config.toml
num_classes = 3
moe = "soft"
layers = 16
Rows from block 9 of a small class-conditioned image flow-matching model, named by matrix and row number. Rows with one number within an expert belong to one neuron, the router's apart. Each number is 500 + 25 x the weight over its row's rms, rounded and kept within 0 to 999. All counts start at 0. Numbers have three digits each.
Before each expert's rows are labels from the 100 images, of 14976 (inputs lightly noised), where the router gives the expert most weight on average: "strongest on" is what is common among them. Only what is clearly more common there than usual is listed. The data: rendered dice on a table.
# router: slot weights (model.blocks.9.mlp.router.weight, 8x256), inputs 172-255
# up: expert up (model.blocks.9.mlp.up, 4x128x256), inputs 172-255
# down: expert down (model.blocks.9.mlp.down, 4x256x128, transposed), outputs 172-255

# expert 1
strongest on: dice: three; white die; blue die
router.2:539445525513500471515513488470532539511473496514493512526486525477491469516486490501514550472457502509536533522534492509506492527510507532479521523516492481457502488513498520499532458529488469510514502508494543478518463498485500534511525522476528472515
router.3:506461529551516475493502488501543527473511509498525490509484571467478450450508544499495542488484492507497490507542465494543514507520531516511503512491462499481504463512451479491467445522437509505520541496482554505479501496481498493521493513510506504488
up.0:451522509517515556501454492481478488499521504537499498512498424482490486511496499507530432529501443447508528517522528458520513511503490491472485522452508509536491517471543471509513519495507553485490507473482492480496502541511517537479458493505476502506
down.0:491476507490503488492514480549488517550489478496503475466499530518506534477513493487486533522447492502472454505502518506526513431471480486495553511522520529497496474498494471475476474533500508489512465532540497613489499485492488494500536515533520532504
up.1:495512461525481510502498518513533507514507552516443446495490454465484541494528499500494493503529460451509536488466460499477521491545545499514500487489483460462484503479471528515445506525548519527499506545476489504513459477480557518531511482506506459532
down.1:483503516480503517524485450481524495477514504493511543565484475473481490489475507465553517521500494485455481507510504492513499510505457519478523517507498518546486544468510453482540486487454525513514513468504453452503510513505472521512480489498488525453
up.2:552515510533448537509517509502527498464554510459543501518469491511512488503464473503522471512513458454437484518508471488487489510518513483495481510500480505503491551488487451519501496512507471529508510470484479486518561511520480497522487455494485502500
down.2:499471508474534499485511517546518501507517492491513534511508480481449535515492495475481456498531483526508523481501524525514516504487463476519525523500592491511445478505521494459503501550513555495494537515505476552505481511495515535520505510513515498522
up.3:461513505497487558500489494507522515468536512558519484497485495495505485451514502499525457487523460485495505490528474449485551505480504489518494510430488511482440540510505490523509499483522492494475480459448433496496507507560482503466439487501454512491
down.3:503512503494511502498497485537477484557511460488485497464494513530491513487505496481477526557431494496509469507479532528529500474491501480490513497527505499515521501503475479429481505592512519497486519546530485556490500468492527505508545492519491511559
up.4:470516526506482561484493507487530509472535506559527496502489485502510478439495463509529479532505462512485492489519484471474552501459490498497482510450491532483448530515505486526526503482504496503490473464472415490513514504574473510489453487485470515500
down.4:499510506496549477487485504551497496544496467486460489471491493502483534506510496483484510523480514455510503497491527507545509481513502486481517477501496469511521509498483494419481513589517549501504538547512461550486494468485538500498536498528516517541
up.5:471499529499462525510486489504498500481489494524495466523410477487473516498485496521535485493495444427506467522486442481498511509520507501495498522460488505522494580467502474529506484484499505488475511467507472486534520500543469490512467474496523519487
down.5:488490499496529469508507510517517485535504528523495498462529498488495507498500501490508507556495498512488486498473528536527489475487490480485520522500513505507519473532502493427487490570490523507488511534497473590497523461508505480510511526534492561549
up.6:507502543508480552464512481491542508498504463508556501509488518492492482483467474520514538548488467480459517483548485509478522502448482494487494526483489534521494490499485486507531502495471493488487515447488447504536506504571461509514477512494511501501
down.6:526491505473508459520493536568529499542509508484467488484501493488479539501515482475480487532534529490537510484489540513510529505515467471509543485507506495495529509484511490442491506538525555489512538551506500508502502480476516529508522494522487503525
up.7:464481498498499484543455482487519519520480496484494487522463441456480498545492514506515498528478475453539519501517461536491510529479494492479486529492479477536523521449484539514508489500494501510493523479495515490508515511509485530540475495471459517494
down.7:512522473494469522493497536536474488527517489473497475470490514526520548484498491491489463488508481508460452495468516499528495464502483486477530479497485511483475499483495466465469506533514505513506491508493462548503532486506496483501509520536506536487
up.8:478508547511488541481488495484532503467515477538537503508479492476485481503482473509516522528492455491470516482555487489491522494458477507495484544453490529522468503488506475516512510483484511484487498472494436498527534499570471510530467493498481519490
down.8:500472501501516478498533539560478504545501523468491495457508510493468548511511496464473503527508515489527508486458523526504485475494489455521513468488524478480525490488510498442474522587512539491497537558527482564505508493497517500494542480538495502529
up.9:443506502516528526529420495484489498494507510506482492507493419461497487509513508517517416516486462446534533508505479478511533520510502508492500530469496499527504518479510520513494504479515544480489528472500513476478519514477510536519484487498450539521
down.9:483483514504474510519507503537494508540473502521497493474504517516489529480516482468491549509489485513488442492481516518536504436479512510470511494489502508495472473521492453466482488555495483509502488508505486596511484494497492494497553545524499528517
up.10:455482516487528475515460535520517546495486505478493491512501448518514505514510535458454509472482565499516500476514480515495514528462495533536493539455502486517473497515475497480501508511472534495529450545478490511460482461527486482505494509544525489511
down.10:493515494540546495485493499498481510509492527531453530479522495515508492518525484547536510519537497488542535516464518475478499473520514484506508472481484503469492470538513512488516522492525505486504459501483525513491491510487542473500498460531460470485
up.11:442498513474501488476549495501554497509494493505529510500508525563484546516470504502482526481475533533508509457511513546490504500503487502509509490474494485536499447535516560457533505506475489491541514515480507495527481485539472532491524532505514492492
down.11:519518506495455521513499492528514494559485483438483500529488503467481539453496509498486468498494500509484472503482506502531468556535488506475522510541467507507512530437496483506488453480520502487501559503506426457505504485495482481494527492517496542484
up.12:498494483518500516502473537527474472489506520488502457472536459549526534491493504478487488499591503481481473509486493505482487443546496474532488476471483492512488516470509472489480566496502498523476487495495453535466513495501530462486488513510500516494
down.12:500517482505510497486504495415502502483491525513488572555477482485471433522500510510553474475481518499502511493514531483508504521521492494456503491495493529491519486537492481462552475526463512499497506491474490415527492503505518511506497501476503521471
up.13:433455490489538511488511493514536521506466482550487487503543500474488516530494538518517532509468449483510533435512486520514510500498475511490520510489510497505512477465489474514523491495493496504498516494498498489474470484498499514541463544495541513480
down.13:490527486518471494523508547548467509526501494502501465462522536482518514452498498484455471489495473493477468483510475494506514489498506518504521507495499509484472477512509464511459506528504502503489503523515454558493521453468477490484516523549495520524
up.14:497504484491529514490507526541482495488531518493497484450519487545511565492514478493480474502556490484510485493491522515500481480519502463560487485447503497522494508477522499496506553494517495525468478514505465527486494480520492486488477505511483476491
down.14:485525509477466514489498470444504486478491488497505528555464485468489467504481499483576517501440496509500502499498490466493490491534494502435494507525467521486481490505493473479554514484484505504499508477488484421499526527491502515511512479480508518470
up.15:472528504493485546466534498483522458485536510512526496510512502526496489492501504467493471469516483464468513509499507508493500495514494492498502466494505498541498474500546499480494540517506506511508520493508505509480523499518484530497476556530537533517
down.15:504503528480520483521479533494522460530488476484439523474464460500498485503537490525513504505504490511555501491515500517505487536542492477456518496526496513515527521529482506474465470570507542486496538539504517435492475462523483488509502483483472510512
up.16:453508503518520556475456488471531502491476503554510489506514491462495485491489493516526450514499467446481519501520518441506526489485487514490492506467503520509479510489507454526513515472500529492492519444489483480492529529518498500474432500498462528491
down.16:485481496488470502521490500575475471531507477485516500471508519533490541498499497470479547547450472482503470503492512522555509448497490499475547510502510502530472516495490451438503519566502515502496482532532466576497489478498492523502516543518482518511
up.17:466519533513481560481497498481521502487531497551522488496478499485504474444480470512528494534518463491482481503507476478480536502462505503501489504444491532476465531490499471525514505482499495492464468451468425504504517498574472503492452473495463529484
down.17:507510489491515476516495507563505490555490485480469500461518516489495539515514501493485507515472526481514498487494525530531495477505475507485516493522502480504530504487483503428494505586526542508511525561502481567487514468469530494500512491521498509544

# expert 3
strongest on: dice: three; black die
router.6:495481499512486475498504539513478500531478488537489461469514507521525502459505524507511501482521496495491462492498480495506511458470503473577511525477509512475506498517483467486482458514500497481454499522479488547506521492527470450464515524516475527490
router.7:527514530493485450505516510507525521453479471494467527506486529487517500492496509519504503469451497473510517469480464457506519471477540530549507492546475514404447490535493467503477462508507481474506509486500524508526499511480506524506524457486526485501
up.0:488492520510450502502540496510540522500524514514501488474458492532483501518466517447476534515468494517494522483506486477506498481456492507483491484544461519468496505486544522462504508547518501435511485509461488495487470518456511516515532496510502474524
down.0:493541489530508477536480462477477475523482543536526572487494500535502475539504475500539520468555461461468539503487486469497505498546524467452479501498478524477484512510497441520541495445502515503527471476482500518493540518515505486473493486513530482451
up.1:507521473521486492500517516505514501470527514474498485517492552492480508505522494526465473491515509510501490506445489509481501494537531495524486469522468463471504488489507531475482478528511509495491503523497543514504484479492554525504535506517509467539
down.1:487455506451489483507497448485509479519458475500544534513467533508502484463480503505561453519495445470478445500508525472490484481495505525464520496523514562488482474532495447484522495466498490478509491474493471522495529494488497513482510525514537496484
up.2:500556489501442557493575482494505499496534502463546506504481513535473491483500525470491514491484504513487505487481520490504520524489530491467505482504490533511503545490522526476510497523475492446560479505477474504511515526507472523501490467501498468516
down.2:496547503500530474504468515511490489460511485544536510485533507533520496484507508530517505475496497475442502501512526464441544489499530483490509483512527500456450499488495488488516552497541488524511447469491481486521505527528534510483447494536484496494
up.3:494556525524484545492551496468523478491533520473517526502473519516471470483494524479488490513491519543494493518466503511505504521483518496481502464527466546484506500509513528483495498537482501450521480515502497482497479522499509528500525484517513479525
down.3:506515497481493490493523470496512480508483511538534531486563477522535456484524473540542497482519494481452489504525508485459524472501484497505523480529539515469467477488541459489510511512530513498503453519504444538491517515503546489498494522502526499497
up.4:493494526487475547521520484499515528465524497453521476513490480518470484505485500434456510488508519553490492499551479519504554553501485487516522538489508538512480507501529519492516449514501476424503489538481497494552493529510474517510535510525506506506
down.4:479487507478475569485528490491499512509494436497513503536512496518478529499463506478482482485571473545486505495500542448487532508494518547450458498520476524487482522507542470511509501446530510490483500500526488480502499526466480489529531480491506503518
up.5:494492519471520487462458456488466480487514511544517565518504507536516497507498488518536524489495506451460552481509519470544520442497458501464501512499511472510499511503516472521524472492513516475483508495502483485529544525551507482477482499470488477451
down.5:511510501500515488512512530508477492543515513468540459511497487508509492511486482484461536507483520509493488510491491536496490540512517519502513465495503479504513493466491527482472521553464499521519476513522491523490467489470496515520513520550525509539
up.6:513533509495424521498538509481513505495516514450502500522461535501454511493484519491484519512471527531496499500465510495498557514507504465472493487517476530496517509494525537452477500535501513476544507505485499515528501516492518552527535481523491508544
down.6:491490482514490464503505492467490515434497467538528531483505506510547475503505505482545527483477458471462500530527498478478505489483505512501469498524541484497465492502514502518527525486476526469513488461455505497480503542523514504500495503499468467445
up.7:509561477542489545474519500492504478490532520448515517508487509506473494479489520490497514516488516516476497521461507510505522508494494514460518472516452503483492521492515510477505505534466508461511491535507495478495495532454514519514504473521491487531
down.7:484536502523490496509490507504466491471519505562577542485498487562528508451481487525556518476542480484503514492485507460466491471483525503483498485481491501504445510509503483492508501501524514483521491487472475518519517520527519515491427519505477477479
up.8:506505509520430536505500473496493507528523480499533514523491513470485482454439513521511484516522488515492460491512489513494508494491483492478487527517495532502480543484498466514530502497484507539479510470531466490467565512537456498508464521478503580506
down.8:516481490469534479493508546525475498519469476529484435464530493501497528529518509489451533535496470490499537484505543487509531477522545511530512497498502492458485487473502531481456498561505521497509494525545547529505497498471531522505548483564479466538
up.9:501554486504412540484544517493543487507526518490509514501494542530500496491479537479485533511492520520473507495509485482524564493473540498498477508503457526476498540482511510496487497552500486457522508522510499501509518507509506507554528485557516494506
down.9:489541525490485497504483494517470479456486516506518548497496506532526461508509504497583531465489460509489472517504526449460475484475487511453502508487538517492471490479509476524516507477510531480472486447492475499525518519530507495471527502494521486489
up.10:474503500518580482523481503491480505513492552519504518499513500512505480493574509521520533534499486463518486530442503471531477483524494510480498491527496501505467489530480487498527506484544495510510444507485544465487445480416532462503485481467479480488
down.10:526497509500461556502504483482527508513499481476516441515484469497482520487462501443434509449494505542494467503541515524496491557533510501483475509495541518527503530433504516511495499550498498487520529487512452490496496541520479497478494530542501524519
up.11:507521499498467532528556526504517477521520521479488476509500499480471515502460543480468490515522486520469520493503477493474539480491548512469467516528467520479458530483508489500519486517526502517487532510512489472463519505510473531532465486545509525506
down.11:490502505481489518528509491481536486484482517521494545515475509484497446457465509504550526480532471503496519498508528504483506470505494511444494495521515532463490529525550503494533487445509497475558511473490491457480517516540500489501482506491526508454
up.12:492486463477537493491512517521481481531510541521482485463518543506488521495524474511496488548510510545537474495458496505482474491486504484507521468503503488481475482512471499474492498489507519531489443543509501533491451446459516481507516515498491502505
down.12:491521509517487557488502495462510515463505494481497485529494470481470499494462491495464504434481481495510537523495517466472489525529536528486469495503511522528497483465510504525512515520494512492487570479491508468494456564518494544484502498523537514502
up.13:530475516480540497506519478540465526509489519492487516508526500490478520538490479506498468514500502531507477438489500490518519503492505513523540480489512507506469462551474493510482478463464463493519519504505535487532451489483471518526522487514504499503
down.13:514500510490502505508479533466492507514497501502475519488467469464466495511495503500494536495474492438525529495495513493472472517503552538487477512501466465488518551489507543465512514560493540522508514502531502491516480486485525519501501458486490515547
up.14:521542507533420536487557493474531487489518519458526520493487492524476477482506530473478517521487504540471501502512496505518519525473500515477510518539477527529490538478526518498510495534481490479542508530488487496506522541495504526536504498515500496535
down.14:488505519528507512508476492470494483480469495525533531486518500526489486477496505494579531474496479510480509489509511464459500439498497505493514498480511513495475498508497480509514504497508484471518455465434456508465526481510532495483466488510513478470
up.15:490490536501429531497545480467536520448509475488528529511496484523470503482476503487502488496497495550500499450542508547470563566491505490517518518500508530502488502498557514511527450508503468441502507516494465501548475551528464529521509511482506480516
down.15:521498488483496530497505470515504518507501494467476516531505501492443540495468483479487496509517483528481473495458500482510501509481472511515465506522429521508495486556506474524531434462506500504499481512490497508493513499442457490508527432491476499488
up.16:487510504487512503465489470487477486510531510543511548507505512537471512495506513533539501516492503462442513490491542450564530462483465533476497530499510492514484483515515466521533486485528515464513478504498485497504500517510503449492487502469491487482
down.16:493497517493490489489499524508489490517483556473509465512491491488514484526495504484431543509477496519515504479510494529503493553541513512505513492490509457519526520457509534474472524560488499498491514534514522528534481502487530500500513534558483493514
up.17:510539502530420552500531496476543484493507508487521508499470515506480472494489519445504511495500499538511512476519480501495534533473513517478548494517494506496500513509523507502508489528455489437518516535497480500524489547517492536503507467506483516526
down.17:520488510504515485521452503485497468516485502571547529471514491523483496479506506541589492495506479511493537497521520487469514497519489470483515502487546486504440499497485478519517515483480516511518495475513470526528516507534543516482492497476480530489

# expert 0
strongest on: dice: one
router.0:494472475514506513493510414512452503524494500531499477542521478513461506524513488500508518497491514486538510517513509544524489494512449499466519531466591474552557487488531517485504504490487506489509516544510532518508510499478541485493534529536475517501
router.1:537453528525462488510517497530504504468484472461472480540506519483464515525470492553519486497510482523529513474485438483483509497481509531496530519560503498430480495515493493519486461487492499457517531477516524466517441484503462553499535469494534475510
up.0:499499522511497487494502486516490518502485510474519470496479461497491554489507521492510473528522497514508488465518527542522538561498488471511510528476522507525524509504520512501506487488466495505488519524509480531514479494525454493522506513503479512483
down.0:489528489497500523509486528465531507481490488510483500486489513491492462504491473523518518512507476486504525504503477482455482478506537497494495492509417491482452503484488520504493499539532495478510497468467507507495495505484527509485510480480522487536
up.1:504554493576464534524480524498497533491567532529519478465439501501502496475536507498497495493512472445485520491520514484497522496486528520500501471468489457494502530502572512507489568504511514515485506511478486512494532539498524468499490499551434510506
down.1:487524496530526514502494490518467513512533509499507488495513495488484523491502501487493465515534467453486481516535547506543491486486477508534472529462545498554524508477504492514499570441500497498480500503532470507504528517483489499499473502504484494510
up.2:513494489500486518492477480493497485504511494519490497508476484469482523521488487504516470484554488447461518483531518489522522468502480529512476529440506463526509500486500486529497512491475477505507562476504476505499531542524496507525472520485498526479
down.2:478504495513496487498508544512519502479479509475539513478512528524502486481527511496489548499467500530543490508483478507492496511481519468460515494561479507466468500540492505478501506548531510515499460513464502498491482487481507480495518477537488495530
up.3:555502484514465515509558513519515518482520518476542504505524535497500511515479515493437506441489532549459493507510482490498474498501502519513503503551468510486486522514509523479486498514503520521535514494495514511484497478492502529513480479510511482516
down.3:510471484465465500504483448495481527490505464441512488534470493461488499552474506494525493515473533498492501517524483531525482527530490529480497521488548474519557506480547525506496473459497504512497552487539506467496505517485506515512498529457504496486
up.4:524503524526488499470539517518515501460507491500546464521499491529533480520523499450463576499484522523423469488533522539508486502510505508529456512504477501517492487508529498470495516519504494489514496507486507539503553498545492495482511519519530473502
down.4:484461519490467515514520452542472513492492474473545507563494439502476506515489514497510479540485505519478500479517504527512499532552471493491498517476543498529501500477511508514488495453502478493497518507531492481506521510497483510528509554464499520460
up.5:458508509561510530491505474497489479509478492487517518509539523519458504456488521521525514509539485557506456522484519491523510504499466473444477502501514565517519487495514458495564510478484489506507469532522479483458495528444441481493522512480491496491
down.5:481515503460489473476486549509528515478509518503511486457493509487556522541490497503465494511470523469477526487505486497506490504501548511527516516483485459487493497506515546473431480558529488501487534474487525513509511480543534524516493489531531514506
up.6:535472499451512500489532487537499497508502484496533504509538495481495519538482478509484515449495501523454531498515514496516489449505493544495504507509519490536494475498463513505500494504494468531518548475495544499529492515484519556480488510498554485487
down.6:479526505549513557487479522487535496505485534483497524478511501521476526471470508455481499452540489491488462505481510525502504507459508489518493499486485535520480503519496480522507564504512517485498443537517495536505463496484473476508507499553480500533
up.7:507477502507548461513493516498504517488506480515479496495501547446526480536529476492466492476476524513540534487513513501484479483484509525509514533530475481475502484531489535497446493535538493524481535525504557511506477459468535533516491520514497494508
down.7:500474496486501459511536447512514540507523481475456484526499497471510508541520499529502477515500505499498545485530491507493485475548519530531493509499516448503542508490505538498428495466545505495498550501535511524508500490492524500507500518495532521476
up.8:522465526451492503520490466506507516479497493481535494525477484499487524527482486512500469498496497473484522465555522522528513526522491527508509552445512495558508521506508502518499444481445482487513555458488529507543507514549469509505502515476530523473
down.8:497548482527508504476500544482515492483498507506489510448516514482516468470526507496487529506515492527511487501468478477486515482473501462478506476545435533448504491533497522478495553558535506515499471502495492512500482462497542497489495470541496476536
up.9:476525511521463551478537505532517532481500489475552487504501557491508505487459504470472551518466556518451487493520516531485525500513490473529480503482494527518490490483542549470506517517501494483526490527523471528527501520525485478486490532502503459517
down.9:514451494497495523482503463476490486500494480461546507554475466502484498517459491515502492485515514501483553480552491487518490503540464479495474505500555512548516501451474490471528495462491498491485534496524507498501522493510482471491490514499462488481
up.10:553475522484491500495525485521513485508493484446525527512544511502481527552472485508486540501482513526489521486532508517522472500505498517485512510503525530505500482478475500496509498492485492510530512504517500497525445503495481530484539502486555443508
down.10:506487498515550527485499553486539507475495538528473487461549505487520508459508499489486476478546490498497521515494501472516496451481502481546493469502485519483459469529501456545508522532513488515495462482478501525499502515505524484501465484522483488481
up.11:474498557506491554471526510509539507487526519450572493490494536499482503459498534478490557473478515539482482472512488525494522530481508466476487505524489522483495506493544498477515484520473538518536453510474472528471490501516464512562471502514505503525
down.11:492456502485467529495511470524496522527485484478533486514496466488468535510487499506520498482542484522494488483512542539523492540494451476487507507476546501534496483453502482532541490428474481497515511516539479455502505525469494508490527517501507493473
up.12:539503553491473502521503490485508541460525485510503487526460442476501492525501470454488539542483528490457492488528508533518525543511499521553514531498494462525518511516566554508480491500484469449515533507508481510540515507549499488494538512485510495484
down.12:499470473513490519491507454499480516533506459465548533499517476521494519513474512480509487476500472537468469474534473468514485505529485486485496517480497506489468499501482442525519470412509500527519500478499481488529499553464448509486530498471507497497
up.13:515517500505507542492514506496521455488531512456529498500477541467514498489515521471485529511468552542499490468456491510483530537494504458503488472489493543523524515533526518459523526538496509530508492489504480516438502510506481474490497494484496522515
down.13:502460506511533532485515427521469509522499487491544491536514485507469502492492506508513496520493523534512493491509507529508471515505470485468468521477576521548507483469484518507519500448487514498495508522535480496518484493511473475505499530469467500491
up.14:445487478548541497487515503507490505499495527541504510483535469536487529479522505491534500514552470465499493499499509485517515422501484485522500509456511480481457445517501455515515515491485481518516479469489522501500501502477502510485509519493492478472
down.14:498503495454485491501501515470534500513517492461515508518478512469519498525472503505439513504439509531513509504490490509492509586499543495477481503524445493513529499527490545473484483554513490508503526520505493490505482496546516479505512483502516518532
up.15:540472495467481468494509463503504491508466460477485507526486511472475522543485472521493484492466512505509525498516512525519482523504494520459524529525516504522559505504488531508491467480483493510505572478529537482508505484506493523502515506476523518498
down.15:501525512514535509496506563500503493460515520525506507476518507520532481475526498482482494492517488508508480507491510468493512476484489477516498475498459515469447478523498467508502531562516499510496437532474483502497494497497485481494481503538473482508
up.16:525519473557467530488537523514479515487516503520516449468502516534521529498549493453458510537524452491471490482519478467503489488496511519484531478490499494513506511475577496477454532517491564502441498511520526536500539505547524456501542528533478470518
down.16:506473497507512524487503460523483492519502497498484500476562495508462532481489492482457470522527463487481517494538513491528511493508478538502537511473570481522508497465520492508499518477485508514489516527559503491516503501508514502477483536492475467483
up.17:518488515513501521478516493508499475507476493492519538517541529537477504507459504503507544481526495544475478519499499494515522480521459493457476481521521540485477449489489472508556492494487483508528475511492484465479481508502448551477519489487518464507
down.17:500504494461530512476471534505523517532509494494500491483479521445531524521514518500466467499496515429491525487517480517497492500481533513540540481497495450536503548502504550503440512500486507497505518482501526499514524484531519495505461489517531534502

# expert 2
strongest on: dice: three; red die; orange die; yellow die
router.4:516474481504471443521513510495508538514493504503525508529503535532525487467499503483495528453490527515495455508512470527538462502463500523506503507535501465474466500483514488503495535557450529504505447528493488533508518478559468494477542488518485522519
router.5:500486520536495543516535495510538479504480498448507481481511493499491484531488486500497513499446465508521506504509478459516496530491546492484514533532489541493522514521513464502518480496476503512522469510486511485522485484466474502531507484551546518543
up.0:475554549523516528481504494497501479508497495504517533516503554491466494483475506478478465559522473483490520527504482503503510507472498510455465501523470493459500530500506546502517495522506521468499505496517519447477450541489512490476496531505485485514
down.0:513521506498518479516466500479511471475492509523471524488518503466480449483516467499530490524487453515543523539514497467479485526484512507495474525506488515510470516530494491535517529534529543489494494497504443496520481506517520508510485475506516518519
up.1:509527491482489488519467504481501448518535507520514537537487489452499478494501481510504481498501485506493518461512497498491497491521498517489545486524506418516482540475489516469489496496523526493514498470512461504528521515544548541486489499496503484524
down.1:484476497516517508504507533542476518485471497508507489475535522526495512486483507491502521511491513541524477498484561478517518527472526501507506528501476591482497463518492459529530508499492506514503475543511500462500455495459450482504511478516477495499
up.2:488506500478493505495512502492519493440492515484485495471507457472468515487476481503504506503508543462494473489501480547512492482504519513532496519459474430515526507509486531502434501532477511480530526460508489495479506509529515501514477545491537494511
down.2:484490488466495492510466470518531505506463476513487512502466475458508496511491498509503493497463515458482510517534473485522511525453506494495494539482544501494500512489482487481488496526478497539489481472502466527494502485498525478492510481530523505536
up.3:539516513512507500529503493485506524536509511501507541489495498507513493512502491500533477497485461508499526534491522439523535508525490514487513520504484525447533502497479529555498493466558512481522524465509510460514468532436495513464538463487470498493
down.3:466470515484478474495499524497504496478473526528515506490498521502460496503516496523526512477487508452534492508521496483503493484482483525473498511531550485528510506487509435536545520554455483500515458485486488508529505522524472500497502515511500489480
up.4:459521499527515473486495526551517509529508507490444470487472458484472529507460482484475475516507494504504514488488492540511486507509539491509495505483439467480528526511521561477434489526497502474494559468494505486463491489494526550503520510504497522536
down.4:481519522496511500507493512515480527507508481479492499455494480437507519503503516485503469513458476459559505515534521472523487550491545532461507502518484509508556485538485485468479495515501520508525519521545471504495494518508489500493479495553507505544
up.5:445543547524489486506451493533480466516525487495492530515483482472496453472504496483483470530485493474523500507512507526483473469522527525501495474472481448507502491483505549492462528534523507496489532459493465487493515519529521524494514501493504515537
down.5:490552500484494510512484482518509489501485490476493497503516475445460495479502497500485476491481491469505497502523474484506489525470508505487482492511550498516500505484495488496514517510486541496489466480505448521499499469533538502504500470568515501554
up.6:465497521518528495471489456500474535571514465480492479523517485496486505516477516496493507532474488497526543497504517469523553512497495486489475488490499520448493502513513556494502515508542507521497516501500521481487444546470472500472555503504486494512
down.6:486549505500504499493494519500488496523497518497483530482496532485483488472480489501497490474511483462566497513509511478486494531527498514508455479523526511498515501506520483521555550488503495492515505513485452521517480483535495489509477459514481519528
up.7:455515507553529559478501488509493487490478491495492458486486479478489518495473495493476495538517485482526489503503503532491528512487509497507479476455472491497529509465510575466459483521534505526472515501516505496445475525448536513519544495493443517521
down.7:503540524517532502518471504480501476509500503521454496458483497451505448481504480511540481523525501523536512497522511501521491568485529518481484530508516510510531478517517462482458556521516503508508521511488466458484483468514496488497478476574500520533
up.8:463544487528550476490500513489517471488486532501479512527488516486481489509502473517521534537520512490508476539469488508517492488504529484475456484501458475492505515508552545495489468510507485508478533487513517485465491491495499511536525537501497500516
down.8:495488501497504477531484498464495501508448500482429488471465488463470467496497499492521492528520521472517511517502517484526477527490506568470475525506459491501508517487496484515510508526534520495525533474516436483480524506522492489527495505478496579523
up.9:442518528544514503490535485507465486526472518481505496455529568509482505492496519471464494519521476499520491511490507538526494478479522505500469508478473500484505495487499536494492482532500476478496530491473519494493459499484519520516522537492488534515
down.9:509487516495520506484487507499516504501500476503496497476511501485499470505530534487513502541457491482527508510514504481502513536458539515478503520533524521520519539474494458506497557566512548477467492534466469509526509485528504490490522482523510487559
up.10:458524514538529527461464503502530452518490502503467477479477519485496525451481474529537477534522492459488498507486526544496512496509534465523480485443479446495498496490508539495472501507501511488439521468550490489450469511527524539515479539512503498511
down.10:504517513487498509509499495505534511501499493488485504445509520489496477514505507514528443493472508464522477511543515497501511528489520526494492509510554510526503512469514466473520537494500487512491472511467442550499500458528494464517479458505519516528
up.11:478516506550479493484499498502498487516500497523510506524507548478473519455501500524525480515527480485477478524490543529517524479510500528458492482488469517550503497478516500488512507519454478473472527437516517476496574514501514503480495511478454526483
down.11:497526531449538521496492497483514486482487482519515485463503538497498500481519491536533492487472498470510520502499485475506495508510502555496541470527543469509489479469456467501508507517487540482509493526471460494476512497549501497493488456525530505539
up.12:478535487505540521468471497498492523512518499511475542471526490488493524506478491494515476547536448468507512529503541465529545451510514511438459457479487503474487523515507539519501523483539470493462520437522490471488509533492523505471512508470471485501
down.12:477513486503479502475467479501535476501490506521496512489504501472500465480489478496503486490491453464484538502548504470515510518495498496497517506510512500500492485479487478512541544520502511493493469510474448519476492490542495494482499469538514486524
up.13:442538521507530518497482498494506449503496527488482457488494523458482490494477472502499462509502500483527494542503502532507520507498520515501446488468471473511525481498511592472464516531534490496497515483504496498433491477485540509510520490504467503518
down.13:508510520468529505489468481488486494511508490472481463501494460424488454505475476492481508511532516480540463500517513515517496558476481479480490522507490500526568508477500496493492518493493499470521517509491451493477471482510476484499473502516486541570
up.14:507523486489491488529452507497503446518544529505505520542483475474506471493486490501501476505517522516510493466484507537490483509537471487501522480496487448531484565493500519464479515501494514519502494473482445499512522524545533531486491491505489515504
down.14:500487516533525495495500515507473507470468494502503514505521529531486485495481499489515532501476477518546506507506537445497501524493515514478498503511504588438489478503509436546548531487531523498510466513528485454489467516457470463506520485497500493505
up.15:460509540500524490484501509534493492489530516495476501483476531454503507483501516517500486489529493505515490455493495546492537471500512490512483489505438475463523494507501570460454484522519509485514501456519510473489498512488515536477517509459502507520
down.15:489507488492485500522471477495504496539509473512493528468501484461482466495526519492493498491471507492508516513500482478504516551475509492450502506533556488460506496451495472479524536515519503507469467502504467542505473495507512463489497503532533506513
up.16:500513464493481514507501515484538418495519535486496483501508477483490478467498483504472505511519510511514489467490471514462464497508502474529556476511509457494477527513469493442486506531499522502489481489512459504508497485537528510477491515499495508534
down.16:506492510528532522500493492491482487471465478497515515503534520505462471511469507480504506511468475529547476517513546459521511512467510525459512533529505584459508509507525438539549525496544534503497481513479497458494456532471469490494507492488478481533
up.17:453510520519483504490496507514519512478507500469496498493488506515468494506461462501508464522519503440496496498500477543509517495506528516521494475458454486521525495508527522508480494517464467498458539443496491457479514531510497516517479482484500533491
down.17:522510501476534484481484527504518488488480465518503476477455521471505468482509489488506492504464511471556530523569483465501525550479523533496493485514534501487496488484499459509479540504479529457456511483496457475488486474521515523508506468537530507532